Weights of a small CTC audio transcriber: batches of 64, trained on melodies that start on their tonic, played by one synthesised instrument.
Rows from block 4, named by matrix and row number. Each number is 128 + 24 x the weight over the matrix's rms, rounded and kept within 0 to 255. All counts start at 0. Numbers have three digits each.
# weight_ih_l0: LSTM input weights (gates i, f, g, o stacked) (model.rnn.0.rnn.weight_ih_l0, 1024x192), inputs 96-191
weight_ih_l0.260:143185137127142127141101130114109137116111123121095137143119104127153127167100116111142149127095146103128116123117148104142161144143179153148117113103115142156155076126129151119109159105138066124108146161152165149105092140112091130124054169106129191075176133078171090117167132100156099104
weight_ih_l0.261:113170084118162153105127169125143135143105141145088166135132154139148125121132107113125130114128143142098102097110150152085148084097158163154130152108158061126124121155131146143135115097115116117102108148123108125120119091096115138125145134173116153107112156090156113112152148130118151142
weight_ih_l0.262:111116110129150114149064150061129128114162108144125112127144131153163097143158130138154137101150129102126125146143146169136211104109128109109139182113140140149107113171114144137156154126142154109137148089086112160090094115160173137137073145103139174132130118120151154136127100137133134145
weight_ih_l0.263:125106098146113154129175088159114143123161161133125152131110125142154105121128144129144145107152116141155112108165129128147140100163160157097129151187097091121128133120155122146118125115150132159114107120094132151132128125141112112158162103140137103159137119154104105129120129158105088121
weight_ih_l0.264:118116121167124085159138111132142132132141184155145125135130139150099084088118155095152119131128157128152139120143084106115115103125137112135114162118140106163094148129131125106150131129136098166130149113149116134156167107154162164109131148133143095161147131169152113139103137117095107110
weight_ih_l0.265:153091144139137101145166086108121152119099106148128102167141130149095123104157099144142135142109142105107140098190145118102091137121115102124108145182137085124095107099132148101170107144115138122132104163101143115132124152132089111119152091146142139115096085139136154122155145118127093081
weight_ih_l0.266:135128139152122149124129118098138125129111139168142105109126121106143145147115139161163110142098126154133075114106134122127139157156148115169133132152161130102109116123166140145100152115121108114145154104114121169136146126145134149093143120086116169150095089118156110134091118124102166124
weight_ih_l0.267:164099128111127173149146127123162110140113120116119088139155111123130121114155110168121094131108104137150122110159159144165089100097145162114135099167091126124155142092128146089152172115099097147118117152104129144123137147133117124109161101134085074092108103111136128127104141091087110144
weight_ih_l0.268:134151120140157040142085155120128167104153083100135166074172149180106075116119127104087118101111138152138116119148131191129151128151079103100126154111086162110120120149123195168116108159156107119169164137114188166096106171137126112124092112052181160107134145111140118102147115114087184151
weight_ih_l0.269:143174147157096171084133094126131105169159162086147128166147140088100150147110101135159118122093107123103118158156146152104120106135160143131110121119132144138124125110124116094125128144105101116133183170139123104143134144155110153146160129149137172125141148165146161155120110106138129071
weight_ih_l0.270:143145126146124148127133118103114150141116141102121135128114137125150141143107078161102143086135135131126145144120151109144155121152152120101098096129162121143120101090115094103125178102100140106098099136147096099118142149106137136140149110117122167159109141117112100175155157132091105114
weight_ih_l0.271:158163158110187165109101147144129083121119099128150166190147084130129135117124099118125178133132131115149103134143138122109147110112120187146181156087137092149147096153123131147150164168133099156134155116124119089114117146072137135138153140171103179136156132105119130106139155163138106128
weight_ih_l0.272:160105149104148140100097125100104095114129158081130094106106103099145131127093168175142150152162146129109131118148104125133118129140145093145137118140090120110146142098122139094134132125086137134115149082165108093093139119142105137150107161145097103090116105145143125108144146174132108145
weight_ih_l0.273:098110124111126151150135131109163109166128164139087133118103110146124129121114111129132124136136095152131098117166141176116151100143123135148149110125129138166123143124149161139166138123154098119112137113136141110156112136151126094120116125091125136116100140126139112113153109147074139118
weight_ih_l0.274:145101109123133123130121154096137141140142098101132144148122105146131112154128131096140143123151111153158084141176120105169130118161152129133129161114127157093088096116123158135109102143142098160124149126150158093138153130113162101159113125148103170144147149126152104142133157135135140145
weight_ih_l0.275:115161113104149141137106120091139140100130106097114126099155157130157125131158123125096146105124112150156154130124149143083156133125094113102151086108135126136150094152135154105169165164123098097114168134129121106137151094178127168122112097111185180147139114102167083169128149148175126147
weight_ih_l0.276:137134170120115180137110133131091129158102128160121110112120080140086137142143116153146130147122124069096140166111163142121096124151165175103096127131108072112105095154137149170112138137136115100141109106110105110157151114096146101150156143131112136092107099088126137124099111118109081111
weight_ih_l0.277:160139106159137099124071128105153149123114131127101114148149121167125097127104118094091171144146118142121169114147177148146141150098135111140160148107107093151167126146135154153151133134150143129115086090099097120110113119132122165136107117099160130144139137082170119094136099137121106164
weight_ih_l0.278:145106148158104107103098150130155103105129138095145104131152114148131130133144142081147140110090158161132121153087189129136134126147136093150132140165136150129136109139170119109103151131125084142095102160110160143132167123119106151083126140134123099157116148101172148128141110144091117104
weight_ih_l0.279:124132114134146141095101142102112121137092131130135151140148160141116132100120185137142126122118153105110165155098131122135185133133139130112096116126134137107086134140086130123141120187147141114117134097095101130145145152141149108089142102123106180144088104127127082132114124163089121158
weight_ih_l0.280:131135119136133102118114128147122106164169166116149133146151170151102120139115116087181085101116133131108089107120094141099128139141155149130130155125152143103127129115087139162155115107183115132121128092151125108154120093173138090106120094102152185159116116152132112097101088130157098106
weight_ih_l0.281:129139123115140158125168141165112163173151192130162152117167118096130151144149116135088148110126129132165128128129122154157113090130107125102164108144101093123106087108131160152136107094094176076157156143158103143099107115119110140137184118170118132122091129162099129150102168139112120137
weight_ih_l0.282:100123129151107052101081159085129126103096097084099150113157151149138113127131113093142128097118096148129140124116141164128153138094132157118119127085114130122165143113138179106092129148144099128110120137102156141125133152141094116111106127059128153147181151123161139145139151136102171151
weight_ih_l0.283:139162097149112151128107131130121137061112123158154149146136119135098110103114098129147174165136150097138140117155109110129154106134166113135099133113125111131117114113176099157169158138151150122121129139135119126134117120141138122154172086133112105157147096132125143072084084103143093111
weight_ih_l0.284:133172108133139139135047136060169094121133111116138122133133069147121131131108151136091194111135125116171095183175162119130167119148174105122149149050178107126084104167127082109141161166138093125133098122145093149103129141153116138145095115120156207124155150138181176143080142149163111193
weight_ih_l0.285:109111117141145085112104124108095134083127133109134111145109102102106143095123131145121154119116162127161158162108147113146126125123111116125107139115136135159106126152150161156140103135112127085111125106128168142122121111151164077124118106163176135121112063114135138131174137145118185162
weight_ih_l0.286:141135126173138142112085132085097142098101111100143121088126125148145119147119135106125117108123142156124124156112160110145108138102129115105092113099152101136120143124110173170116143108135136116125146153104160146120125128097109153103142141140113113151141127094130124103170133089111130149
weight_ih_l0.287:093109124096123146124164177160123155152161132137136180135165156114124130138126097079137067162118142135124099103119107099133074106119137154153142131106115137110150126159152136157127127142125153131149117138103105123119131061125116081133135098108111134139158122135091146120134129112140120139
weight_ih_l0.288:129172102143147161124093097119093113148135154152133095121128187144121125132144122102139105139118137129132112110165113163121137136104161104134094169118174083112139104081108116101132118151163109136111112125109133119168129100150132169142140129114134127153096142108099098136125135136096136138
weight_ih_l0.289:134109136116154076091154122121152103104132121134157105126094119167139099105141081137102120112147097132103124114167159123112136164112111111139165084113094088131166133104158103131151166139120177118108096164111114117077103137125137168137069149124129147111153127121149166153156167154161126115
weight_ih_l0.290:124127164179149147086093116102108139132094148124093162122147119130086118100104129131164128146095149122147141143131120127117115101110140197108107123112143156085116156084129127142105145116179090119112137088154117135085101138123116113133136165095107141141145143148114104149147161120137119127
weight_ih_l0.291:145137159138089104126144141077140133114142148082139145102154117107118091091106116112127106142138111148128097124135143165105149116145157130109163100095126131123128125127103119146106100140085107115112177142136156153159143135110100132102141160108174141152121083138120134115199099124075104087
weight_ih_l0.292:131170135121148094124104150121079109100120127096118146161109124123155112129143117117174118102122126118145111159164116103114158093106130137120114197111147103141131100119135149158089096170164113109133126116151130142094077159108174135141116155099167167135124132147162141124139115133103166156
weight_ih_l0.293:100157123115158123105089081126170131168083142142100130111110111132134147105126118124091129109134130133135098151110136131092170110103165111106106146131112106141136100107105095147135136165138085120161100119111101093106109140146106148151124132134105130107093122144133141128095136095147105124
weight_ih_l0.294:142108117150140126093149116110097141157099143119120142159100153116117117117142120115118095105122156118112107113147094167148104120117160139141119108143121097132131154108097120120114119120099101154093114100146140146138142148155160123142177131128118136152136126142096115121085134095116138141
weight_ih_l0.295:117098101112172141089132118160115092108132164169164167088161139114153147171141141146180145159147146096169105163157130131140126110132149119154096143122116064092124118131114141093128104144135132130128125125129106154133123121172094134145097130134142133153127108163125157099111159123127131085
weight_ih_l0.296:115109133140157082104106162145129170135138119168130169125125089109121118130115137153152135099083101141173120097089127112134137110158167089092102122124160174161102144162143167107091143187120082112169149070114125110140150128154130118157129094088184157134089108144144138117132076151075125141
weight_ih_l0.297:126159174170147148143150097097096128112099177103133137153095146143065130129126113091136135105157104096146115179136167139122116137097134151094147106168124121089143115091112120098132120118119157165144116147103125140115141101125133088161131142136116150105131093116175146151112118120094090097
weight_ih_l0.298:093186132167095139099095110109135104109100117071089146143129107125028094170143128134172129108085089101125127139139132145084154137161151134152099173141109090091110137103127124177094105162122102128164092166103126101140133120080147116172133155144108170124116067097133164117101149075143096089
weight_ih_l0.299:139132147177108122125137129123104149116100163116146117136102168104159144160173152165150083077124120089114170164152107154130153059090140115099154142073140071107098100178155112168137120095120120112112139128146167122106112114139151139151114111138158145096124128084147177148107147113152153130
weight_ih_l0.300:100165144143154086141058123102122155090106118076088150125119119142123141123134163113117170147159148150142160101150149169122186125117076092123154151094112135146158116185111123167154089185160101157208111116152131179099041156155166092108057144127178186130142085095164158120114125156125172185
weight_ih_l0.301:127108143114134148104092104083178163145116125109142128149141120110118112130159119092111129137140147078161101126150153134123134132171130128153162187132151092129102098121161086193142108106167155164112124167119127143117145170166147140106128087128116137140135145159110171165087100081147090110
weight_ih_l0.302:119103104147123131145111122117130112116113131122110146144193146094105096081111103128135088143124131135148125125126137142144160104139110151124095155137169138103094138138168098164139102139144104171092119142122131134174117116147135110147161154106142118135106150154133113108111096137109130129
weight_ih_l0.303:133111120124132097131106143084146089108155082105102171133134142132107153096160173094152114099129154109109128123125161112147194089145124160108147121094111133119095147161111104167144102112147100170177106128154125110137112163123109129111112131105136196118134133099155148147135126112127117123
weight_ih_l0.304:123096149098118111118148102163134088120148107111154116125149143131125152150122137115180142121104163110146123160130115129127160151123155115134141112134122096145114153107159146131102164128123090129115146154101144140114149109166127114125108101118142119092117117136095145148140130104125125096
weight_ih_l0.305:175112143093152115121161148107119142120181129115140093114111111110132159155110150144139097149103118127142118116144089163097130110154110112122150163121089103106123095157128122124145175147134144094092091154144100110137164129125120162131132141128117099114125096127101097126114133136115157091
weight_ih_l0.306:094141123184155109114110119146116095121116166132098146094149141098136153144108144096161141085123129144124128182175121122111120150114172159107100147142133123118152104120120123161154124159147114097136134142122108093065126117099070089132137117164138129148089127130128138143121139138141150149
weight_ih_l0.307:126116113146123179122111091083119124143152113128146098116158183146135089136141153149168091163158141113132119099117097122162093172089098155200111114134105106082159154150115117090123152108130110166139146113098133099136136103160093094118170119083119107117128158140111119101154105155142142164
weight_ih_l0.308:114087151126119122139100131124123130096133149108152140129190132145131095143122113145142095126135104163108134119204111149146167090103139111100126119136141106084147096120156105122100131128078106167143166113117155126147117122126110152134085112105175113129148123123161159143111129110118146122
weight_ih_l0.309:088087108141120145107120128127094175100127168134112114131136101150143110165119131132110147080110136152108144137163147161142152137095103143100115154152126132118156142116125147139168134107129140151109164106151141113153150097128123108129102126163131146142116147069141151146108137111112099146
weight_ih_l0.310:141155133134146136140149130122142133119089131126106082127149157086091109107120091139100120091069142117117161122175132134163092121134152146125141147112137126103067116139147134148159135114133115115137114123158145117129111088163124117136142112096099117139153106147136127135100093113120061065
weight_ih_l0.311:131130077126185171095090137150111149097164116115061159128164147130183119125127118141171135121145132097102074108145113127083177097145144137153113146141139116149088107128134075096148113133145145155132128127104107110144137159139102129121127147144133167139107157118129110086142141148110133160
weight_ih_l0.312:179179166151133134133147120116111151121138130110124156112105090115128105143143123091097152140120108115165148161134209090097151125144143123119123129151151169137085090122146095119140073130099120094186101141097125128129073147151128152132081130148131135095138139125179137102104137149117154093
weight_ih_l0.313:107086143164110149131133105141138133089086152127164149129146145130140096162135132088129142114117113111103105114149143105133153141137122122120178137158108114124149103166140101170105138111168152124134102149111151132092127096161177131147097106166142107138093139155136160128103091141136149149
weight_ih_l0.314:112134114134152113156088084134135164155162083134137112110112122109128104148089162101146142084104147141111103141151153164097146119149151117101115147152148122172125129111114169168152128116153128148137150141123114115103111107093134126143137153110111159123101130151082108150150092146159118131
weight_ih_l0.315:155129153154130113108115118137136101139129113110132123117149114123128114151089133142142117167113161115143141130144125095153161131156156124140148157148139150150163120156137138088112152099121130161110119167099117149117135169153102111136101149089121125106150134110141105120139132192140135147
weight_ih_l0.316:143117140094101144132165104132096138127176142128199114141164118086153127119132141185122078107182131138205124117175098163191144109090119099095193143167129163107119086155148115148145138130103129132172125166131118147099127112177157085128117084129100115133170151165145155124091180141118119105
weight_ih_l0.317:141151158133134127153153102139126166159133123099161136150123155115125138099136125139103137161135096117096118139137149156152155089089089145163111170091129114133112093122104177120119102129136090160076128120150173151138102139076095113123101122134141151158113104139141107140142145137116116151
weight_ih_l0.318:142164142103151162093088160133148128119129110086160154149118129128148120153116153072155146094092140162112095144090122092134111098165158120103100125142138101142151131129119148128152124119136106125115146122108128090152152093122135141107132153110135141122093094136153104120114093135095155147
weight_ih_l0.319:158193177151145179096105158110136096176142141157083173173108083148125127173120190182181133187128158097122146133119189144108137147136178201167059129151144084092085125115121107144129156141205141127160107110159070096142122142130038082148153142143091218104115144120137144119113125114188131121
weight_ih_l0.320:144127114166122078144108123146125140145155130133092099142118098117115109145124149132114142125094083157107133118134137133080129162151127152157128131126132139101135160133162136118099104136163117159134097090094103134139112137135120123179083155104142110116092091129139111107135111125128169155
weight_ih_l0.321:152156125120122110151154134161092157104133117134130111129180135160131108151127088134147101110122125156139108162131125173146162128156146100108164114165153125097151140162158124146089157142092071148152121168095121149127156077122121119124143127100150167145127107123158113123107153114109127076
weight_ih_l0.322:146156107140142179140165151140155108115140134100141105159139191150125104137134096098156141159142156142131073165118113161111165118136127118114126135152161110149148122147102174091149141154154157129127153129127139166110149141093108115136138116106132111151088104123121108133162121148144120115
weight_ih_l0.323:120105150111103121182119104113092135117130089150128135164170133120165101075146137157136140145078114173133091136114097128140106133168131097129159148093147176176071097105119169125118105141130145101187155141149103163159139091146160145123113154090157136125090088156136126079147093112112150141
weight_ih_l0.324:130128103144103141098117108131112112137078143147121145134077129145140160135152145064118117111131118144120143166086155093091128126138117146098154176137113099138103118133102127154149103125171137095157150128116120165126136118095120098104086136149150155145152077128164107103169130137120131166
weight_ih_l0.325:123159139093123192095125096132158067128180118095127142120121108148114154149121148139143160099100147158099147141130087134104134126122157153119083155122111136121125171102095112155123151166131105112113146144094122143134131134162104122132158159126125154142093148116089155133105152112110147121
weight_ih_l0.326:151123156138097116143083132102195132164092139104125107078105088136101100139108136100127156114115110078132103096143189162127186105128131156119121113128133109111131093172107102128099170114129074121137135147090152123139157140127102138148177161107120162117129134125121130080152129118133159124
weight_ih_l0.327:143163109103155107086146099140153109099109135123103102163183108154123105138140153083112158153111150109110137141129101107157111137121135173165180150136136121160147097081117115144146129135127102142132113172120089124141120082135147129108140093109127127118103123121086127146128132102137077107
weight_ih_l0.328:157111141069139152155120126151146157151148096154113094136156087115133106122108154107135153139105110106133126114147104148103162138167120120153140147161143137104098166081092115114156157120127124169129154089117120154133107153152093120162149141104120113106135086152149135148120142161127090106
weight_ih_l0.329:154129138128146106103117155149114146161088132127158141148113156126132081115126117086138138142105109172110159106167112116110111128093159161123152136156135136137124133163129123123135144144148135135126124146117115153098153126139104136128126118097092130158143103097087115097125118154158129137
weight_ih_l0.330:108106100156126087101108120114109135095170155135137112155107108109109087117150112140102152136123135143127164115105090112138157101147146114149157122100147115161140156139161122139173124110121172095100120131135115136126130157123122167111085140130098108094141102120155108143135131097144158084
weight_ih_l0.331:151126137104176158114111106165169132128138162129099147125103099119128137140102139135169157178137158109120109165139195106136108129155138131172112131128119081087152105122169083098105184091129086111124101113147125151174126165130111146121148190119113151119127101108133142162120153123150151109
weight_ih_l0.332:143142144113096142168137092113125135128087127095172124106089118093110148135137071115101107101141145170134146124152126138131134107095129097091143136137156098159095139165160142139141120112143095105101162191114194111095105146129109108124147108188117148100113088143151124131136145142108163102
weight_ih_l0.333:095137107144105088169129154106139087159168111104119131138135125098100153131108115087130089142114123143109116126168146119102144092099113112139086122092165140157102144156109125172103119163155074187088105133104127105152087145128133104102120130121147168147147166165121164124090131102105137117
weight_ih_l0.334:124142105133150130138107137151145105116156098155096151161127147114128136149107103115165116139138161097103131127157162106127157091111135140166145104122111100086174113137161141141145111147122152147141117105143115110119091130102125124152116146138100170132112085158134168130149111121101151135
weight_ih_l0.335:116172129120097169069192110131159065080152147109140127101143121153117103140116154164151159103146143114143076135150155094145146153157145179140113095118113069133085136141127133134119148110168094107150114112154087132172109152134143111132145142156070176135081088132113117126121096149183157107
weight_ih_l0.336:138104148149159133151149113112129158156117129113126143101146127109175121151127128157158114165154149159150132149113094150114151099111142160108130153102153098153115152111132107109132137102136093117111123160094129120127091133121102128114124155125135104157127129088148101167133114144129138102
weight_ih_l0.337:144103158175104119143112154114111154116147150138152121112125124123109152144127159116131132115141152110124113152166110106158133135134147170142134109117103082110158098168096089125137099161111093137139115120082136147148178139142114115111116130117097107133107140129104152109147113111157142130
weight_ih_l0.338:116123105141122097116151117130108088162161135110158161145103141114160118103148138117108088139148120148109114151138157127092130165102143129118079149152153070112115100150154142134137147101154103104124135114111163107098143147093129126152138104106127176139138113108169114118163123143123122126
weight_ih_l0.339:108171133144103156116058090090165095130120147108109119153116147120133128130141114087142121150115156149111132107180133165157130099153110160127135105133166117108097131144115142170153160117141154158157119101123140132102144128122105148128136103092120184126118163156139149156105113133128130093
weight_ih_l0.340:173163153106140184109096133129130102127162131099142109164130129120123118139119143127136114103114155094137165132123122153130185096091142173100123077142123116118165146108114108121177099118104132125140147126149136120121082126172087099180101082101129186120078099112100087100115146174137131133
weight_ih_l0.341:145133130141142161055130096150104099149114146183105154149142132134094081106123125083131135194131148139132150143169161099130113162099100140129101122080115134107104157095096083165116140115145087145132133122143133131075152119154146069135106139122083118146146131126120149151102125074120134108
weight_ih_l0.342:165109152111105141103112164096121122147169103160153138111119097151116102126125118092145107133146154133138130152123120105154176133110136152135151092136097172113105149117106151154120148156139094153118116109137160156159131143166138168137174105095141145144143115132113095127137111126133093096
weight_ih_l0.343:103107163142126165149177093121104135113101155117104104107160169184112070117104127110135126095104136140086140150117168094143125157151148128110151139170126143106160109122166112101152101112131092103129157149099125160119110099141132113148090111102105171099151102123142102115139099090102164148
weight_ih_l0.344:161098123154096139118097111140153157154095164136096127156157097114146158153148125128123084123147105094130113112168129111124148150108164123119150117109155127121103116111170113140121168139099131142114146146134122123151128117157102133170139122158109143123135098127141099139101122141150131158
weight_ih_l0.345:105145108146107135143124136118120097080135130109122122135106151161102099152134166080118128177138114159089155138152139152081165109110139126131143110140099083107137133128148158118098145131131179115118092163151161096104134129101121135134129131153104137130109089102139113134151152134147151110
weight_ih_l0.346:117154137117167162152120120122112116099155118102139127152153085132108105116122133112106162133126109139129135117111152097094143150140151121120113116106138147140121120111135161097145098126144129101164131115124150153109165101108091147108125121113143096133105089144106097085134117153117117126
weight_ih_l0.347:117124080117154156159137096129118120107126142099161113120153159149128104149149102115158155118101159164133104106151133123129173121090128129139121148123130148142123085126089094095132103134159105168132148102114117138114132109149089109121169121087114111108150146153146145106104129167145096096
weight_ih_l0.348:145107181137098106099093139045149147148091169122131106109116126134123106108098119146118107154166135122164160106164140120147100120098144149115129132103126125163098141142126096156092119111163103144172112106168150104095108148135127127180111151110126100140141159139115175170128118147132148147
weight_ih_l0.349:108109142141141117120128161122121136112166139111145105142190144146090075147122109118158106131146115176122136105158139125112165119170165119112094141155148154141116108136135113083122135161136113165120138141108154148140144134137080136132158097113153163143093127159143080095106105172117169138
weight_ih_l0.350:107142163115099172140120138104101128148151094122079166127103131112119125119134123112136101137155129129106119134152137150129156101116123169115129119126160113119131128106129134124119141114124134116127143136112149127132132148124105121128118166075110162154139127130141119094146090131109119154
weight_ih_l0.351:143118129098148155149095144119147127171146083097150159147090150148108133130158128092111104127088095131137171151101131132154156131107170138100150097137091138139163124127110153114096183102176110144133122134132155087114121145107112121178126090101130158072135099135147101133133155166134169193
weight_ih_l0.352:147145109183104146147072144138101149208090125157096149106072111145094155154110112133108110125116111147123155095085181108101113121094148113156101138109098129116146161113090133120059137117170129162133139104124134098110115090160127158091077144092118163114192141076165142156098123129144105191
weight_ih_l0.353:097100116149148095131143127146127120114154115162165133100153116152158164111129139165140101113097116178135141128164150114120111128141105094136127151149135129122134104116126157098139127110081080083137122103114113133100104118105088093124131128107108123140086093147096135118118121110122135156
weight_ih_l0.354:166169121107154135117100168112146163117114105108137149139173092117162114090141174100174096132136145158143086125110116105114170156147110137162098142112112174136127144084157163143135120166147116160139124137123095131137092169145113139118117122138127141147144111138103096152108139183120109121
weight_ih_l0.355:098166133131137140115115144143182096123134088157112116147144081138121128116089164120144106155123110126093138137140120167101145123142159132140096095193137089118112114155147103131146192158126146137120137103150126138135127143106114114093145143122123144108115093126101133098084103176163158151
weight_ih_l0.356:100151104121113137132111139140103103125087129153109129073127138161126128101148127099156137092135136090137144092134124130102178138152104152116140139123138135163082116134137115153097146163207144147109152149118135147171128096112134114168201148124124118127114138168154159152156093105104094141
weight_ih_l0.357:152119140115090098145112100152141113152094146090137084167143121154097142095118126107082135124146122124133112146145140122132139117121124087118129158122124122153141145186131123136119109127099171071185082119171162136122131118101148115152147142118130098112151098131111183136111096105109130161
weight_ih_l0.358:105154139115104075126103150119124102081158139120152107086113179181165133098113131135160111076147120143144125119127105159120140165193124137089068135090115132114109138138122169117134122156146100170087144104121097152121106175101141123130144144132155126149121174102142120151129114124084147129
weight_ih_l0.359:128141095135087106154109155069128158146157104076110147122112117164134075106140107077164122101158142155156196106171126194139178109147120105124166147075102093162178093160143129170121149161133133163150110089125160154135075110135152158142107111113143114109134156117118124123150111119105113124
weight_ih_l0.360:140167131155126164108126158100100092152133138107115145133155141130140141105090138102120130090110096083089123164111095143097118089120183109120119089162145097144108110113130112161136097110157109125139146137143127119106113100148106122108152137115166159111122115098154145113090111130097084092
weight_ih_l0.361:156119173145080099107113127128099110165149136087132178146129065143164152116135119091161158149137105134117159111135163107166125122153141150112129081107126151117111090098148146128100148107128109127107122143175151116113106146135105148168106100110093163118147138116142099099135137109144111129
weight_ih_l0.362:076114104108100138085149135137128114139110113158078137122155104137111109082162134146147124082135121074133168130112185122104154111120146133082154187188102125139099103100105102128091125155174132135125141084109111127145120164091129097148107154115100137114140136109122174169059115155150106137
weight_ih_l0.363:132114141126143138127152138109127133112147099123080114131165134174162132153096151136125121138118140139096155151117161114126157142132158152155094124156160090122150116125159128132154131143133118121118121110088140126125126130099086128124124145130158128129140111180154139086141115122137130126
weight_ih_l0.364:132147168135146142125155153087151110123158135105156130144151154108110123145134132145105136084148118108168162103101121167156166148111152155148109170129128100156091137120123111141107100154137113111158141107123143129149100167132151120112088127137112117147111166126119113150133115139138141114
weight_ih_l0.365:128126157107156174127142140110124151160146168150122165121138148108132134108142149120103136090096147116114097147145108092140116109141155149141136121193104144111099126149121134122096116099168122160079128141105115166106102094153108127130149088143100153150114134148097143141144151122106100132
weight_ih_l0.366:115123110153132099135156116132104147127124114142091147143124178176133061123158137103117169167125098118134138131162161163103154150127093135123127090116143114149135113103149092164153161154108171149116147138130155106077091098122120099138084143129146144143127169094128165113117137087125109110
weight_ih_l0.367:114134100124127119101153125190112132172109133097095129139128162123140150149138130066106144136147114163139139157134148095084123128146126099102096166123138117148159120165100124124156133130112171096096148113159106130123096100160105174097145147164132100132144136130117127143140151110166148126
weight_ih_l0.368:137155119103191192149134102122126084124156070147094129119126162134119138115100135148158154155105166112171045122118147145145160153115109171179117171130142093149131164169130162152088148144164080104126130105140127128153189141113084126062164109124127156141087101167112138085146125132123190108
weight_ih_l0.369:146132130146161087094096119138124137131102142086171141155152132147100121120158101143163120161111144123135190157162116150110129133105137153138143155073144092180119123124166110169110095164135152141139096168146155153124117109135153103153080114118161144120149165097165167112157135099161100154
weight_ih_l0.370:132110120094103093111129122111112153127160098108120128116158135147134106148105120150142130117104155119132109141120099123138109104142107099141124143142117125139130126113112121118157099117122151104094129133135100156102164132166117124108115116138134111098146156105111109154171101112116132107
weight_ih_l0.371:114145118125157172158145114127102155058109127135134126091151158153148149098119138162141146077109125124106097166143135138123190163148145167144143152105148128131113136126119168141128087130087143107096143143134135130151103140134125122106089125143124138131140136115143087097137115120154142125
weight_ih_l0.372:172133161144146099119166147140150159069110167105136146129118110113104163146152180119106135138135144156144128136148093127121113121161151110083125112154134091130136070142139117099087138145143103098113132170127134147119174087118098103131171101145111124125125131142108153113156130121104104118
weight_ih_l0.373:119114142104109116153110098096116115096085137177096133183112142104141154108120171139127133121077098131158143128141172150142163116114156178164077138083136147102104091138154129183138128166118089136119096078166106132134175106072151149131135117114070204096113133166123128113070140119153151102
weight_ih_l0.374:114128166143130100098150103096120099094149134102114142108097136104115105155111080110172162131092132100120149160109171112118164094131165139124124120149138119139115152123115111107153107129159108093154105143135129104163121153136093146159153129170108106072141156102135167122142110107132097129
weight_ih_l0.375:104187094135100184130130116163099108125097119128102150139126094110103064120139110097123166136083145089099096089167114144148128109140130125167120192113122121158120170149073098145112110147150084118171102091113123103128121117124136163173170097098126162131095111164130129130134140103133110132
weight_ih_l0.376:153097132129135164130157137152096099119140112085120097167142153143130140133097092084129126113173155133100098154137119112120141116115119160146097150128120129138132121104144152125155108107116141125168142099153096145123151088160132080129104126077134086131103119127146158154147138180097150095
weight_ih_l0.377:108137153120150132119097108146130158164147170131125162152127107152133110119126127154129128123123088153144113174117126118145136108136117115154130154154100154115146097127148106105103103120143141108092117124130156155150148138115100109169115106140095091141128140130149157142117121154126090105
weight_ih_l0.378:111198148145148198170128110137116160140115115117134131144084101152118069127153144096124147110120108076091153163141123146150128127103161183112107115146142155136118077131149141137148097156155150082144148160161091151106138093135127142114112099108149201083153131081141130125123160105127124149
weight_ih_l0.379:140125129076154132090115112133154106117174094162115119172158100135121094111110105092152090177108138140161109136148099131094162156143116157130081114111114090108099112109141140085103169142158153139116130095097100125146141162080106147122105133093119124119122156149173145083145101098150113122
weight_ih_l0.380:122166110102169137091166111129147102139129142113151106105151116109099176115101174138123145136164114143143101152105103106093131139109176149127153080113130112102127139150108151104101161160086142106116131147133153106143142129142123131139138098134096168111094112149092126125104097130155100113
weight_ih_l0.381:156170134098093154154160157140089131151120127161143157100069134111121148135139108150188109129162137115077139178147126129146118151134124127137099155114151070118151100120157091177101130100158145089098120085112121087162098089117116110114131144106123140141122095150096109111155095131149137081
weight_ih_l0.382:084138130158176091107101178143143112135148132143123143149096121119163103177127164127120114101146173118144107115100158143147117081154127142139152148131136075130162116166100101113128136151164173120139150080154122108087050140135121092107126121110124153158134108127126128133119167101158123118
weight_ih_l0.383:110180122112135137145115135092140106130107113161100149115153192143114133151089115146168145117105159131107117142142164141074130138108145167126117144077105080151093129170145128152130140147172117157130126117128169114137136142164111149088136128145166134125083135148102155116095143117162158092
weight_ih_l0.384:138149126086153123117130140122116105139124130144119174072073109153148164124120147167135134096134187107113096141075113118094123135105114144147120122090139157103157163134150120116121137121164144068165160110095116124099142150103076091107095125131109204127112115137117091120169076109181131116
weight_ih_l0.385:133130119101135169089131105103168107126143110120137140104163137129143131127090125113172097178151162114110136121149136153163122126117115152111124139147093079106138143116114120103115112156126154161116155112122133144154141113130120147113137118109137092112125106145147131126153122137154112111
weight_ih_l0.386:106150106124133118153086087145111154175123132094059090070127146135143132150131133151112131086161136128092130116099171132077111144180146129137092123189079128158133092132109168100138145119122107095114125070121107119161121105080123094106134091112174159130152115100127109139155130138147121113
weight_ih_l0.387:163117130126098160169128170129120119130154159084138166097141153137078100151132130119158125118105109125139104149138159135156173113143137136119106112114166084096148097131113153149138141132128124167108164135101103104134139110103135096119114136149139163114125162140111111124098127120104150116
weight_ih_l0.388:122146092123123136109162162129131132112124130137152154159140133146099104164098095152155124135140111110103094117102138146106164099145148138103145097170119128101123099152126116093096110125127146112156129103091145112152127164088116118152176163165111131163124136094101120144136095152102125145
weight_ih_l0.389:098127110131117114133152130138142143151104160147133126147151155112101156121104118101107140138115140130135131129104145136160115127112114134110143082099126154132101161132134103156102117104128089119117124149148150104147121099113126101134132111107108132133166152106155127108138102089137070105
weight_ih_l0.390:137145124150114149104125114136131116140144156107141153109116180162174135151148109143105121117110140121141139124165114136155100100154163153092156115086148134098102125151126146123116127096160175101098129157144169110104126098155112166121101104125111125118144090156133166140113153123131121097
weight_ih_l0.391:098141157124127174114069108126109111221138127113113134128106114119125158121148147123151140184114151141133160157085127114144134170147127166109136102136100121079132126131103139093121135097103146130128146116088112127093091119171134141157101149094121165095164140090145097143108108132161097164
weight_ih_l0.392:142176151137168136099162160113106121134093147112127111145113146154125112108104116126167103083110133112139153143154151122102140146120132112110112115122131115121088076132122085093115098169135128111134118145126143089155092120113084117139149155153122118109118101096137075132140154146146164151
weight_ih_l0.393:121104104144087110140088165102088143086127126125137151116145134148139101112100130101159147136107088159121121148146138107143143113123089160090142121070135099157114150132130154133129149147147086175108152123148153134076095136123169158104059096118124197127147121134116125108099180162109173162
weight_ih_l0.394:120148132172143124153150138147092143131124125145156143113117147140103143090107129113089115091128150150114141132105154122104125145133141144125167122113116135173153131170132105178144100132125106105124116114093132127145133126122119129115123111107099083133166133158137172141097126113150133118
weight_ih_l0.395:102134143152151122098101139177113108124163150116137127165140107138130106150150121121115136124108110149143145143136156177160165105120131132140120137117116123074110129172090128122147136148071095107120135121131124102111121156096116134168161118135142107142102107110092148126138159145144153145
weight_ih_l0.396:144132184146114092101088150105135098130123096075082140141121077134067136118136132151111145108108092111149155134105126105122144105129163131117144144099118132117100134137117107111086140204126074136165122146137141170085148119143142152135107166137111158134132109093110093078118114173084126149